{"n_mels": 64, "win_length": 512, "method": "simmim", "loss": "l1", "mlp_ratio": 6, "patch_size": [8, 8], "conv_stem": true, "residual_init": "none", "beta1": 0.9, "eps": 1e-06, "max_steps": 7900, "weight_decay": 0.2}
Rows from block 2 of a small masked spectrogram model, named by matrix and row number. Rows with one number belong to one neuron. Each number is 500 + 50 x the weight over its row's rms, rounded and kept within 0 to 999. All counts start at 0. Numbers have three digits each. After the name is the row's rms in percent of the matrix's.
After each neuron's rows are labels from the 100 clips, of 14976, where the neuron reaches its largest size: "strongest on" is what is common among them; "peak on" is the class under the peak. Only what is clearly more common there than usual is listed. The data: phrases spoken by 400 fixed synthetic voices.
# u: gMLP up (value half) (model.blocks.2.mixer.u.weight, 576x192), inputs 96-191
# v: gMLP up (gate half) (model.blocks.2.mixer.v.weight, 576x192), inputs 96-191
# out: gMLP down (model.blocks.2.mixer.out.weight, 192x576, transposed), outputs 96-191

u.271 105:522489546493606469524551484500457512478518415533411532441450480426513475335450538521568436593506477502506570473497479459482540451516484444552503544426520449589453406446469476505496455472587450492661512542554464483542558509461523444500453489569456456536486538529500503562566504526533559514
v.271 102:514526497446529556512505496454470487584504636467527530515471499469476535607534476428525542428490588542481532482495407498550502423425551625479503389500528569477471481499507559405535525534360563479483480479467513478425499443505486592490507512440534602552568479514494516484569536521423518457
out.271 119:460528397510396439529461505516553543555499505449508493524576490458494520556539478466414574332481606498457469524481534458485412559489470531541475450454459519462566521611522506462515469526514586493455420466432571504511493453554517486460570582427541556533458516506499492458495536484437496468
strongest on: clipping
peak on: silence

u.470 109:597542530473448488421456447460606485497472500477586503536474541506519562490441484522572449485536509505470471496482456648606492518516490432515551446585614489441438511433522504531427554501499375533480434526405493508573513483480494501580509522510421453482524497528496443478428468471593544536
v.470 101:427568569521563503479530476463513492471516497560429500418609378451477469490512552387503522467550556514596470519502448452455573492526493545489489493421515503619477549473439408473532460554502420519495419455457519431430433542427463487496469541518514538506570532442549519513541501567534555389
out.470 114:535510529512531488522510492485555554427403483519578599412472409478459545528476576561566464445469535563470523461423415476532500501562554522404517540418484494451451489472497534476479390537488536452504457494551419511467466474520488538531479477443500475509407559494474502507592548520472494589
strongest on: mains hum
peak on: /s/

u.14 102:610460523522491386533571560504482532540486548512498492532462552522509486463489431451501491495500419488425478498502484490544458517556486508479514581425547521379486634467514478513501530548532457450522449472410540546486483525456529516502534513537475535460469500540576474519433377533564411524
v.14 100:432438471473524528500565548506553471433485438505431521519479402511494548458590375456458491507573409517513540502560489453456484561451491421528386563488519544493548569557514437416482470528547469422452452553556460535570505473494509421521626526440452469434489597465548486542570527512540502514
out.14 082:402484559502472521464533499462571513533445484479598545465599430477502526510487468419470512523502461514584472510461495454531579486426504519521464449529503472602536557509429447478503494527401440500546484487596478563522443501533568513516360444414602498504555545530545525518537587465502413440
strongest on: mains hum
peak on: /s/

u.558 109:454496457532478548457605512581522534506572530435550420462518572463419520489440444529400541511452436443508497501546387473489483540368519468507541464602496484550507420506439511524503513433482517481455457485571562531564394461549538525528550529569541559461452582560461571490537475591457512546
v.558 126:560507603470441385492560574503414514486504501504505497557448448527456609465561504456479460537473424520519499498523537517398471620446479493526519374519543472441450536496475496442510516442537358450507525564440615481483534419560568510479583481505517477531490539526534492460487451567448526442
out.558 117:396517472514471536525472458510615505532506507452605533522578561450547497531459462561519556472523506465468563464542481486503407525589564478580524560638448459426499481602458508554500481556478501490508557409508482515573516543406482501511422535555512497431580443471553499490504390440518478523
strongest on: /k/; white noise
peak on: /k/

u.163 128:608451489545445530451499426409500483431550570473444499481481479527488533511533458601409530550501564579494507522506579504455478479589567422488510501453492507479489559490535538486442566388485447509560459553438457468502475521491477538507528558602432451554459510468579464429411554528546473491
v.163 084:507522432413406544516460450631545525513510493600546502480437442482433461488524396434495555425469543444439543541474476510499481539484509557527490457477543448585495467424423495573576484434530521465499501471512498516466434462578484527478538533454525588495423507537488525537460601512502420569
out.163 118:532523522568509483512457460357508479417630518529573463518461550533488529500530573583413489487472559506474489526518571534451493502510486457548427412470492486546499495573523515453499605517502492495536487569463445450568476478486477504475513590444446511521419509572457467479523537570534431596
strongest on: /s/; pink noise
peak on: /s/

u.106 120:510513497540522629493408481496566547571463508464468508597462552519502493606537633491544508500474473522426469476479520584397495501534494552504502407574462519481460440525434478421480603476516469486478431582580438496456529611578471487534562446567457496367540533521503474449431532530509542536
v.106 110:436530565522561484572397579489584491565459498563475527401494487427484453459498455416520469498508525504532481576462513501514641487559445457546504625508479433499487505477579483488501433490464472523514437435498525533518494437412471540487459496404522449560511524459547513534609495544498553548
out.106 125:490444492430550437504578495443474497396487503497569539450612370488482490450558495537430550511519506480535460548578499492560545453405462423492488609526538489452456585513573533522479467499478564521554525455399508494514426395538512493537574526561510539514377515480482500504582531508476468523
strongest on: child-like voice
peak on: /ɑ/

u.28 128:581450556524530614518449450437556447587433537478530471516454446561590560534502565539478516521486447502534471414486492495519441450494539526586461427490521473571545622412516540452485540457479459512525521451487575462442557497468611507515446512523546541499587488554526389404520500475562504451
v.28 094:522471550488570454523551587545388494442577476509591507520478403463443467520507529379500516457521532485468500553456529375460628472441514400595551557469534388505397481596502542581515511550522537453609453513535504504514578378492543488455445419582528515514568447469460510558516462493449506553
out.28 107:544538473383497435469592532517470450424510486554491548454478522479490464483523430488497520426535643540514552537450445541459583522542502453511505504514478541531467526524415422488522468567547572562394516561562457497521480495454505478523546517393541523470468513414539509512561468439434477564
strongest on: /k/
peak on: /k/

u.203 101:535466487604518550540479488495539425524491527511528393504514522583578511536450604661478481566473442490539481448448437521566578434440506493485458483500559482490481473483503482477486581493472486461412471510493453483555547521531602516574529456416489503483557554543471498422403501499477416458
v.203 105:488519441480484625515529534607487535517588532561435467494385501527436487604445527447514552537516529576381462493505388508499456506518531565433470539561502545473478485469427589523477540499452476451578521518450522495485393527543586529498488533517485528459549500537509514483430507561483396484
out.203 100:607516550520504573521504437426466514519519536448499506551535547501503487490407500455418465555466591521487506456484570462599527444459435504546523478615485520487488513410483535488476429560438443453574510568613478445479541558507467529510518422529464538574655505507422460469551487471475488475
strongest on: /s/
peak on: /s/

u.288 089:528526519531519524513507450523498494491552470546459546485477473521533419397520472496391471469511451467481564471593531444506582533564468567428370496456466460472519544519546445662524618492563510497535611511471542516480473508556518511461487485427491507505557449546536485521571403567519574524
v.288 096:529450556534536489450478547496414464592554495502586404526483608485520514573463536489456496580459481429506522469440483594491509480457448504597499475442471521604487489480522528440425577608533531541477593502468457494450426573540556484559455464560459548501592512582450443460404485449542528538
out.288 110:544427487553477414456516551486437502555544561424497431533526523557495461497426573425529467608467568489515453574446630521517451463484515489562547472468447425539547451438569484460491506478515554503567519395435506467513449489542419487547445504469466495538546529561381488489380505565500476453
strongest on: reverberation; child-like voice
peak on: /ɑ/

u.504 097:614532528474534482451499477475526485509453487464533537635538492461503545482516470450554591410538510519467407522474456477511478441478613439466583491521541480460580511460480514428478563460552389508351487481522506499496514521562549436514550531612608512482527525515466489490491549516482502489
v.504 078:463514502449433515505401490464624503470500468421574509489441437510535529503612503445396532436494501493566463546494525510491537502468490439439435425570467461542496484432532530534492495512495478508462551473610431481469523454477514543458481477544528533508643425592523452479545537488549590358
out.504 086:469541409420470442430458501482484529464502354519521427416620491527471525532587568392466486530494565483447442513531538474531446464527521461455458571418512491554495478541571408512504436473489546437519523481461493537502505425543457468550535473459582481500474622522471496575475451513514466453
strongest on: child-like voice; /b/; mains hum
peak on: /b/

u.294 088:451537524625529559499514571537547467559528522507537415529504572476525443612497556391415486601489463495467477453462574520466463508532434577597533485544371468521579544644470468413508532571520512619550534502561453508490482513434430491449496428542514531484498480432498499519502539539491527580
v.294 094:380502581535513471541419562571502482599544473577568495454430487496500457492466534493495513419554493456487506486449498486516547408412535518516523531534506526514517429504492543518488486516498528528502521448498550545527525444497549496475468446463463624496580485582497461531600666592492533536
out.294 090:530426447433551493577513528520471507397425485433496505480430459456484487466559492569514535483537525520513583499505492552503391542517530522490548615558556566441442506334549524512509474439512479481371555536441461401480523533530498478453536488499518509378499535438513570514504529467509493489
strongest on: child-like voice; /i/; slow speaker
peak on: /i/

u.162 092:508546462583507585466487503424472497529466499470517514511420617544505474547507580539610463493500461503483446489413551501554430482572488500513465524534531490398486481604451466433505588586400527510535445474523437535502633471542561501520477492441410526463602487502490440453393493446501482513
v.162 083:489623426469473483546470558537605476487576515534541437472548464468491457530448510479457580500475563507466493519531428480482423493490519542565551454484414561514575481452433475462538459471538538419415559407466636509431384550457503519501492570441537575484516540497448510500534528461541425483
out.162 098:547568561472526709514560489474517528578473519561508545557542441512517543521543587406501452452491497523505490444459465518472458442497475502475501506434423572523518506542510540465547457527351401492481347478441495441452595509507411523463505458531552470437495516512499457464588554581533517411
strongest on: clipping
peak on: /f/

u.503 083:448495441495535526484455496588609497435419533436599464542463504496531522559450415496556479501568451524488403506446454496594504484457591439388544471522493575501558461385550468593512534478499497459498478523459547542482516524423580485494508501500509522517450512429507473486456531440605570468
v.503 082:579449554609547469559485530423588554474453539506511491543474472497583497545543398494427498437513465461526535479431586466584486549562489517449545539522439399538624523516540485540490523509506565500623584499494502471419411442523531538453473447504528486497485441501445457485520460456494557480
out.503 089:589394535446436558437492449536377445498481504458365428508559500451495485477556540466492516456515554505434569449508479513425522523531511533438460539442531586470513484557436544476509532502459544481504414520508567488562510513498440496505519499435520535478532439513506441472505540534491411529
strongest on: mains hum
peak on: /s/

u.501 090:532480539567522445507523521513487546564479475397578503562350479488583425408515435527508481455468427469575529491541575540475565504474406534574400431485499484454475580417484419603491547512462487526491581498439545528449492530571516509464517502522530631456409487505569508515563415464460542387
v.501 094:485448557510570440554477407524485459474344453563433507547507465466570611493447498459450442509531403484471538398521520514522534561531530542569496475498591494527476529437591524402482583444513509524462498594521498431416444566526520464555450487493591486451420479566537446497520447393541453544
out.501 084:471425541561601489548487506425592472525445444544459513526425528544548483482500470506450507539536419493600435525492467545449632560497531540562414535498558461553506600499503430466506476441472554499425503501613367463490444484433436484515504485461497522491434519548532544548531457422435492449
strongest on: mains hum
peak on: silence

u.215 107:534419504457481514521439516545502487477504502581567528505456519501460477492476493550473517463520480529462470485532559566521590496456529494578416333462526550486493554438387467499490470509558470488392493563501415497546484530549495516496558549552472557431535510549535499480488523397518486558
v.215 088:393623450491470506530567465482488521415489444470471532521544509441587540535527462495425567500526499485564489494613433435526462552444481535476489450594501527560503494513456464458478485578547551485531478514529461524522526546469435489460491497439524511471466502460508518531479486594536482500
out.215 098:553447601531528547496422508458569506566527539451451430523431541515472427556479495383567509513478516508552493467461476415513461480566540641505464543529524475527517431482673501485512559483469497481433527491527566451489537508509511522508542428512497497521628500508502479486543536482476532449
strongest on: reverberation; /i/
peak on: /i/

u.454 086:460565524467473557502505614551533512436505483509544577516600642507513553539468506509493502435565551413509504523550471485541492436351478400460514488438477473476489519379470490591528519514435457433557456477486434494453545514481532480491527520457487517588589531563485468528476484549602342517
v.454 072:507527537500569545594466502430460502366513489561473500485621385514538464550430547363567540501480518556522540514486528459536615465520456420563505531526519444523541515586570510408515476484471522470526481464491493434561553439421483540466496535551505526513586457514532552523467497534509550476
out.454 096:448557489450445485555414446423469531391426414509480464530502351529493476495550545589510489393498494508427467473529575572544410534492485469483473487448446487491490588453554493496489471597485406499519485512499473539491421410484392502481519491580552458518461566476501571579411506442597520483
strongest on: /s/
peak on: /s/

u.264 123:554460524548592504517546589504485518469463515456496511500498458564532501486415433520526502447511430532557373469463545532578476511574576383495487485472534506554588620502546455447456472438544511590459431445472525449423547557480546493515434574455501468447405526480506481463505504375504495472
v.264 130:450436448382465536461549526516473505411505460566407515487503475561477439463581457460523465471500414512473449419575547529500484506482549490609358481451487542428505569426519566497484539493477514486523486528481471509587481528485488506527530525481492527474494510518497491515471550507633538591
out.264 118:475414482452513465498593539446441500479528494508388424471521487565594428481495479427526457529490429572477516424548569528552506507483532476539464478472487549419496532434513514548527527513432556473388537518497470545564489462449384512484565468509504496523455502522538524509545574554482518456
strongest on: mains hum
peak on: /s/